From a checkpoint of a small multi-label audio tagger.
Data: trained on babble in 24 made-up languages, each with its own sounds, syllables and stress or tones, from a formant synthesiser, 39062 training examples, 43.3 epochs.
Rows from block 2 of a small multi-label audio tagger, named by matrix and row number. Rows with one number belong to one neuron. Each number is 500 + 40 x the weight over its row's rms, rounded and kept within 0 to 999. All counts start at 0. Numbers have three digits each.
After each neuron's rows are labels from the 100 clips, of 14848, where the neuron reaches its highest value: "top examples" is what is common among them. Only what is clearly more common there than usual is listed. The data: babble in 24 made-up languages, each with its own sounds, syllables and stress or tones, from a formant synthesiser. In brackets: how many of the 100, against the usual share in percent.
# fc1: MLP up (model.blocks.2.mlp.fc1.weight, 192x48), inputs 0-47
# fc2: MLP down (model.blocks.2.mlp.fc2.weight, 48x192, transposed), outputs 0-47

fc1.75:505475532449530557521463530500465548515543529490495512541507501494583427552388560475412486544521511506485537491476468527533506520515495441504577
fc2.75:451517528531448491479535476488476462546472546551525547462506513524458519496447539574480435553551490469593595506482507454444510460510525442502473
top examples: mains hum (36 vs 12.7)

fc1.154:480526506521507563468475496541478539555481572556473514515450467459481544592573536464523438517556524549500487532428475519434534543511552498498530
fc2.154:489516504544581507548510499499534491489541511484518458494488563467434472504460427482551521538505422501410466512443503480512545565566493527581526
top examples: mains hum (47 vs 12.7)

fc1.77:550576461417502482523475490507513478505546472508529504496564477496481423476544415495530493565534525456534462478491514546483445396543485548518493
fc2.77:495537494514537504517531452584480550499512544493430572435562501487543559474501532493507393498458497438481492506481454559490563467513509532446500
top examples: /ts/ (67 vs 16.5); /z/ (49 vs 17.1)

fc1.177:425610467458521436451435479508534523567498525477570452511507509522426459472529485445504497586535469491497515517464508470514496525485461495534530
fc2.177:488486488479533492447533457557489590487522475471441557506480514472584510444434457487500452541410463480532531492446469579537501492477521525498463
top examples: /ts/ (61 vs 16.5); /z/ (43 vs 17.1); /s/ (32 vs 10.9)

fc1.108:544508544547474512564494471514495535522491527469523431485566558541472494469514519551512459528444557496539546568517476473518556559515547449410452
fc2.108:553496455469497477516428492474510498461465479460433456529520495447496517450479453488437571410513451486462509432550436438472510485473566487520495
top examples: /z/ (52 vs 17.1); /s/ (27 vs 10.9)

fc1.98:549478459534507422579497497577484545619473514524562499485564476554518491505518521499478515540521548519493491513524578518512490459551478516560509
fc2.98:501502537533505545564536548516500545609513520494476558537552416465454575530477499484473472455431475466473506484512482587524481498478478502529453
top examples: /t˭/ (58 vs 23.8); /ɛ/ (39 vs 18.5); /t/ (36 vs 11.8)

fc1.65:481543438525517536484448463462486560540537561543425508492518478519452411547457442510489440547526492473474509503493454544500535472439550439489537
fc2.65:496458528452541553540510589482524520535448466510479503486419482468461514509462520502521425527551451463519560547476528446411481552522508504561491
top examples: mains hum (43 vs 12.7)

fc1.24:483486524558466575532536562491529471478551508510522428523632482468558461444541486460512475516489523507537513499457463504544495537574521505463470
fc2.24:583419542473511479498414504514460534544556443458546525469482477468469506477486580528438473524466487478578468489503507541553524446533537502487477
top examples: /ɹ/ (41 vs 17)

fc1.99:537584496471511492498526560471553506503548527461514477558459521525512488499536503394542500491581521510530564497503508559523539422514503552420513
fc2.99:451449452469456492477441540557517637465498508471493535463543481510548527466472476512522511434505477546431531475537465551569512516506498493479469
top examples: /z/ (54 vs 17.1); /ts/ (46 vs 16.5)

fc1.3:506510508442497408525490529515539558529601500553474617489469510476483523494519463531515439530491553495553554490481585538506508500531526492516509
fc2.3:568511541510487493515450395562417516474525498481518537517501493464526547467508522528442431485547509476454498481550496531531566504488519594554509
top examples: reverberation (64 vs 34.4); /ɔɪ/ (43 vs 13); /y/ (39 vs 16.3)

fc1.97:520574461475459450509520484571468531579441488508525547523541492460444442449510472472601523572497509546476507534486508500524538461510453504556488
fc2.97:492460439488464498526482508540489537523485481510478469494514430496411493439480543502544494537421517467557542447503452521592529437541455500516427
top examples: clipping (29 vs 8.5)

fc1.118:521515523516460478459512503455526529488440470484561559536539595512451511477532425509509505564498456558509542512518505417497455524411498543524452
fc2.118:510509469532523547467563523491476508475499486463479543537513561557513489489497481517572460558521530475519569548548476499527470509475540451476351
top examples: reverberation (96 vs 34.4); /s/ (53 vs 10.9)

fc1.144:479472515514479456519489453526513503586496532559521458521528482519527470524468490583531492509440482558429482538474504526474523617466468515577554
fc2.144:534446485458479461529486529464492565559517516494426516435469488498563556464472546507543547480500464545423578452500446493522558525457508501449472
top examples: /y/ (37 vs 16.3); /ɔɪ/ (30 vs 13)

fc1.80:542446516543520586528467525501487571531499505487499439503505502531499508473528473510525467554497579535557513586484528480509543522515552440387478
fc2.80:487471516489496487502473475531534508471520455469443471535512523470505434523563494507518523402471488434443494396554396466551543499505519540518491
top examples: voice: child-like voice (51 vs 24.7); /z/ (50 vs 17.1); /ɛ̃/ (36 vs 15.8); /s/ (32 vs 10.9)

fc1.69:531584518552516477487482512520446548524547579496503587461453516543545523540526495501441510458438467467442485492432471529428537448502471500501510
fc2.69:489457425478483456540549406491488491473466445492516501498475495493544493522501475515422544516435414502458513568465469547502551557571460493485521
top examples: /ɔɪ/ (38 vs 13); /y/ (36 vs 16.3)

fc1.26:529544388503465532541500549477491540588490483540513533441446537473541487488569542464466480590503480535539459506444484484549476468514491471497482
fc2.26:531560565472476563549475482435421419523510580481536453526517488501512506441520481531455532455419475479478463512475519539523497476476476530567495
top examples: /t˭/ (49 vs 23.8); /t/ (31 vs 11.8)

fc1.17:585516465437457516455483508517503543543517483503499446504638459510457540541452489460534521522487491548566482515554543528466531462521528539472498
fc2.17:537538501495465472491519520597493471438465525491504524522586457438478474528485439510490475469445410428443468473582519478454524482495507483476475
top examples: /ç/ (48 vs 23.6); /x/ (37 vs 16.9)

fc1.136:504483490496472513522538499500539485500461507499570526517482546532478473551471513456510496565574495505435541493449425599499504421525519608464501
fc2.136:501487514523506417463507530507499484539485554493515445583514506480489491494541405495509543508554507495533537446460440493588549511547483548405493
top examples: /ts/ (60 vs 16.5); /z/ (37 vs 17.1)

fc1.54:479571499476475458484515478539479570424478511487479555487559476586547503577449505479568469563507494484515489481510471516524569487493429523549547
fc2.54:452438428494518489515540482471509508542461543576477472467498521551507411483518451501484489488454514369551492547542498466556506457525515517478498
top examples: /ts/ (46 vs 16.5)

fc1.160:498418521493442518550522467515464592507449531592567513490524524499449486541534507520469482514520530495559465515511579495484505523581485474427493
fc2.160:474460493466491495578484509462551575497547471529521537578526498540506544537419526481532524498539545444398467532510457521532556514452523468522497
top examples: /z/ (39 vs 17.1); /s/ (36 vs 10.9)

fc1.130:537565504465508420430568573456464507526449487486479489539533466456465536508546433469495498542514473577546545526455551519498498476469488512570515
fc2.130:448503514542509508453539510524472473464458517517499480593518529560470481533466471528529541579482448488550527461521403544499511512526506424467416
top examples: /z/ (53 vs 17.1); /s/ (39 vs 10.9)

fc1.85:593548474575441537516474528456525495522540521496542474489569538456508537522513526478479549527511508550505518548461442589525546579533502500466531
fc2.85:566528566547547481518446526512451525524504468536468450524489551456523518484462462497432465410483485478514471517438514558428493443448530450480534
top examples: /ɔɪ/ (41 vs 13)

fc1.127:508542517529507551484500499495547534473406528529440452482464548465594425521478412455485522531508481535477546530423435487538502522484485522503487
fc2.127:589492533472511570502474437491518532472522477428440432467491413493499519440452477526490467531474470446492516545544500518465517444448530549521544
top examples: /y/ (38 vs 16.3)

fc1.36:473531464522490502428497622612461509504482539448483493458486529446480511464491497542515426531550483477463479481451496469516450517545480476445496
fc2.36:445531422462392491474488471477409420469495553493480473529481503483479489481534465474486512464471431525448510525483535514543534425509456481517549
top examples: /t˭/ (49 vs 23.8)

fc1.56:471529540548530446538518471523479472502520552461550504481529587537516526526530539443464464570469420443486506477448532495436533583484511489555494
fc2.56:426441528491517441545504504486492504539505378500444542406516523448460566520534497496504486467471515456549507557461484498504521518486450439523500
top examples: clipping (30 vs 8.5)

fc1.20:419559515505576546485457454484505507535491552492558490566501546533480490426501552456476434559539559532474514498464561466459525492451485540501517
fc2.20:453493504462542430470571468509505518435508468511507498529451606482537513479459450492496449513496488496487553488513424520471497506433421523440435
top examples: /ts/ (52 vs 16.5); /z/ (42 vs 17.1); /s/ (30 vs 10.9)

fc1.40:509513574497527502478494527531511497295539498478488498439509552515518479501491516499475477502488477468499520534459517479450524553514506541518468
fc2.40:476507489508519539559506555448462488631484553498506508473544428507522498504472509534509524474448447559404544458465470478491505523488475540480441
top examples: /t˭/ (55 vs 23.8)

fc1.71:523492546508435534564499579549517501474546542530431495484499528493451465493495487566469475522526446395520463482487477465523606464498462498491485
fc2.71:494520408496519584455453468510515488540441487551480481461493548513534510437439493517528557536467454467510479472545544567442512527506503550490420
top examples: voice: child-like voice (70 vs 24.7)

fc1.16:498537453528513526463521499554493519514452489562491521562490529522485508471482504443545578546526490423397442514440522466449596494492486517473498
fc2.16:540417448501500462538518430519476502575512421489507501500507446463484519440500540533469454510446488547604452487499502564448509506485442528480498
top examples: /æ/ (48 vs 22.7)

fc1.46:545492487522415440437570558490443519488555525520482451461590517509581491536517468446474469496473486504512564453501514531527498495544527434508483
fc2.46:558520484474488482511526548520487553488492552480505441496519503528577539566455409509437538481541536526587541471509415489462497457470550517518525
top examples: /ç/ (50 vs 23.6); /ɔɪ/ (39 vs 13)

fc1.161:482481532488482466451480444469534541494522572428531505446469486530532513566455465506485444572464471417530502515434495504511414445446469507511513
fc2.161:522506533566436591479532483521463523458511519540467568541438542483494524537497528473556518532450499487595560503482480501484501439540564529453523
top examples: clipping (31 vs 8.5)

fc1.0:539416498447492525524525468428530481438424525564527471519495528478494435452497459530504469488566542427537458532474520448439528479516442501486504
fc2.0:511502436532481474492548471471520563507533422545506529515459562504572465543462518459562469546495446482528501519498481587472564552528536485468567
top examples: /ɔɪ/ (30 vs 13)

fc1.72:571551529569502543506478470480525542535516518478493509525557539500495526542424472569503482495520533439452531491542582568537546548488486481428455
fc2.72:543519518455488523504545510475550527454450490440457549437483495475459440489494472483448456529571485447437440427504507520400530512481492537467527
top examples: /ç/ (51 vs 23.6); /ɔɪ/ (41 vs 13)

fc1.35:482557531457502532517469540484539508345559484491451470544493588515497490496499428449544482538498478455469493482489489509506513533529487558466467
fc2.35:542457491539510547528470478503472582604490514504518541441534449440473498496492533533552491536430421498457515499487476485530526461509452540448433
top examples: /t˭/ (49 vs 23.8)

fc1.102:465531517571516542491486468489523471515429509483557539503560469557548487528480514505428553520586457469500553515467490446476527580452483567531533
fc2.102:511438467493538516545499504505506498486577536467422493525508559575500512479537543565503416491521425522466497474496475433588546519499476482443519
top examples: /ts/ (36 vs 16.5)

fc1.141:498517552474533470497495452539582470460478545512534546435476551488502524508518527429421506483505503520489502445525564537447521539546402458546536
fc2.141:441469516520492486580478427486530546520470452600505533552526472534510582473526528507532470502527475444491478550522527533534510543586458461509534
top examples: white noise (30 vs 12.3); clipping (27 vs 8.5)

fc1.31:465544496514466499470464495456462558478409537500425492482538482538570457562438481458497418462539508476464455518445526536438504537497522534514535
fc2.31:477476449473519539519531565487505491460493605489473416453473545540501468521495500526477482572537483398502523472564455470543484493478519539523562
top examples: /y/ (39 vs 16.3)

fc1.18:518592522589527448398512487551437555501538512513516463481518483445503562512514487543508518536502559466426528483483529473483449499537462485464515
fc2.18:530608505453428482489531484467491479473515511499529554440430549532450423531447448468543518478525468499461502505496529549574537463542485518463508
top examples: /x/ (37 vs 16.9)

fc1.168:526464544555523539487590508489515514509542535495542539516521510512546531469561561549518549444562520459495463524476505523563576537562511518542575
fc2.168:488461506502517475514474524511586508549505452513552515461490421573490485491456470564550542575534485484554515552482524512418486569464474516531559
top examples: white noise (52 vs 12.3)

fc1.90:494514526443525486449509530431578490495464534519481531436511549570565464513533518482488557524471423477545526553478579528524504415524516477484514
fc2.90:525597484514532465507468445549519555513581521503464465513492430557528486494552503478534474476569522571518469528460526554500530495570465536470552
top examples: /x/ (45 vs 16.9)

fc1.51:538446474503413436507466513456474504498543524520457480458413507523444607515512470556539414527532493507560538491443496497507499489467528514486523
fc2.51:546454522524531516487421546549467496475559526454472539532475509428523481506528578531482495560470496504495459517514487582588563486560553514514479
top examples: /y/ (47 vs 16.3)

fc1.68:508439455577479460510485513520440524506533514563509546504405522546486518519471454577479532521590516522475534467474526515510474514493529467602470
fc2.68:492441506497452510481450546453530568506541502447473552459573482500505527488498512557549559431537487489479516476563413460532585475505506555491509
top examples: /z/ (43 vs 17.1)

fc1.165:550528471616471462460476542550532504499533472508575568466463462563478467484512488593455498485545535502542535492517552522467527505465474470537484
fc2.165:558548523482471476530400515497534516522553530481511535464508511504533550501490503512496531517513508485385488461563479528616554568490495534503466
top examples: /ts/ (38 vs 16.5)

fc1.128:515557503562500473481481399511483531543495501438506590513432497599516474525489477541468521506462510493439557467442566520465521451494479491515498
fc2.128:490437508506556515544480511533549520470498524522456493468455505478497547626562490533424497511462477531507462609499494583485539511515495487517470
top examples: /ɹ/ (40 vs 17)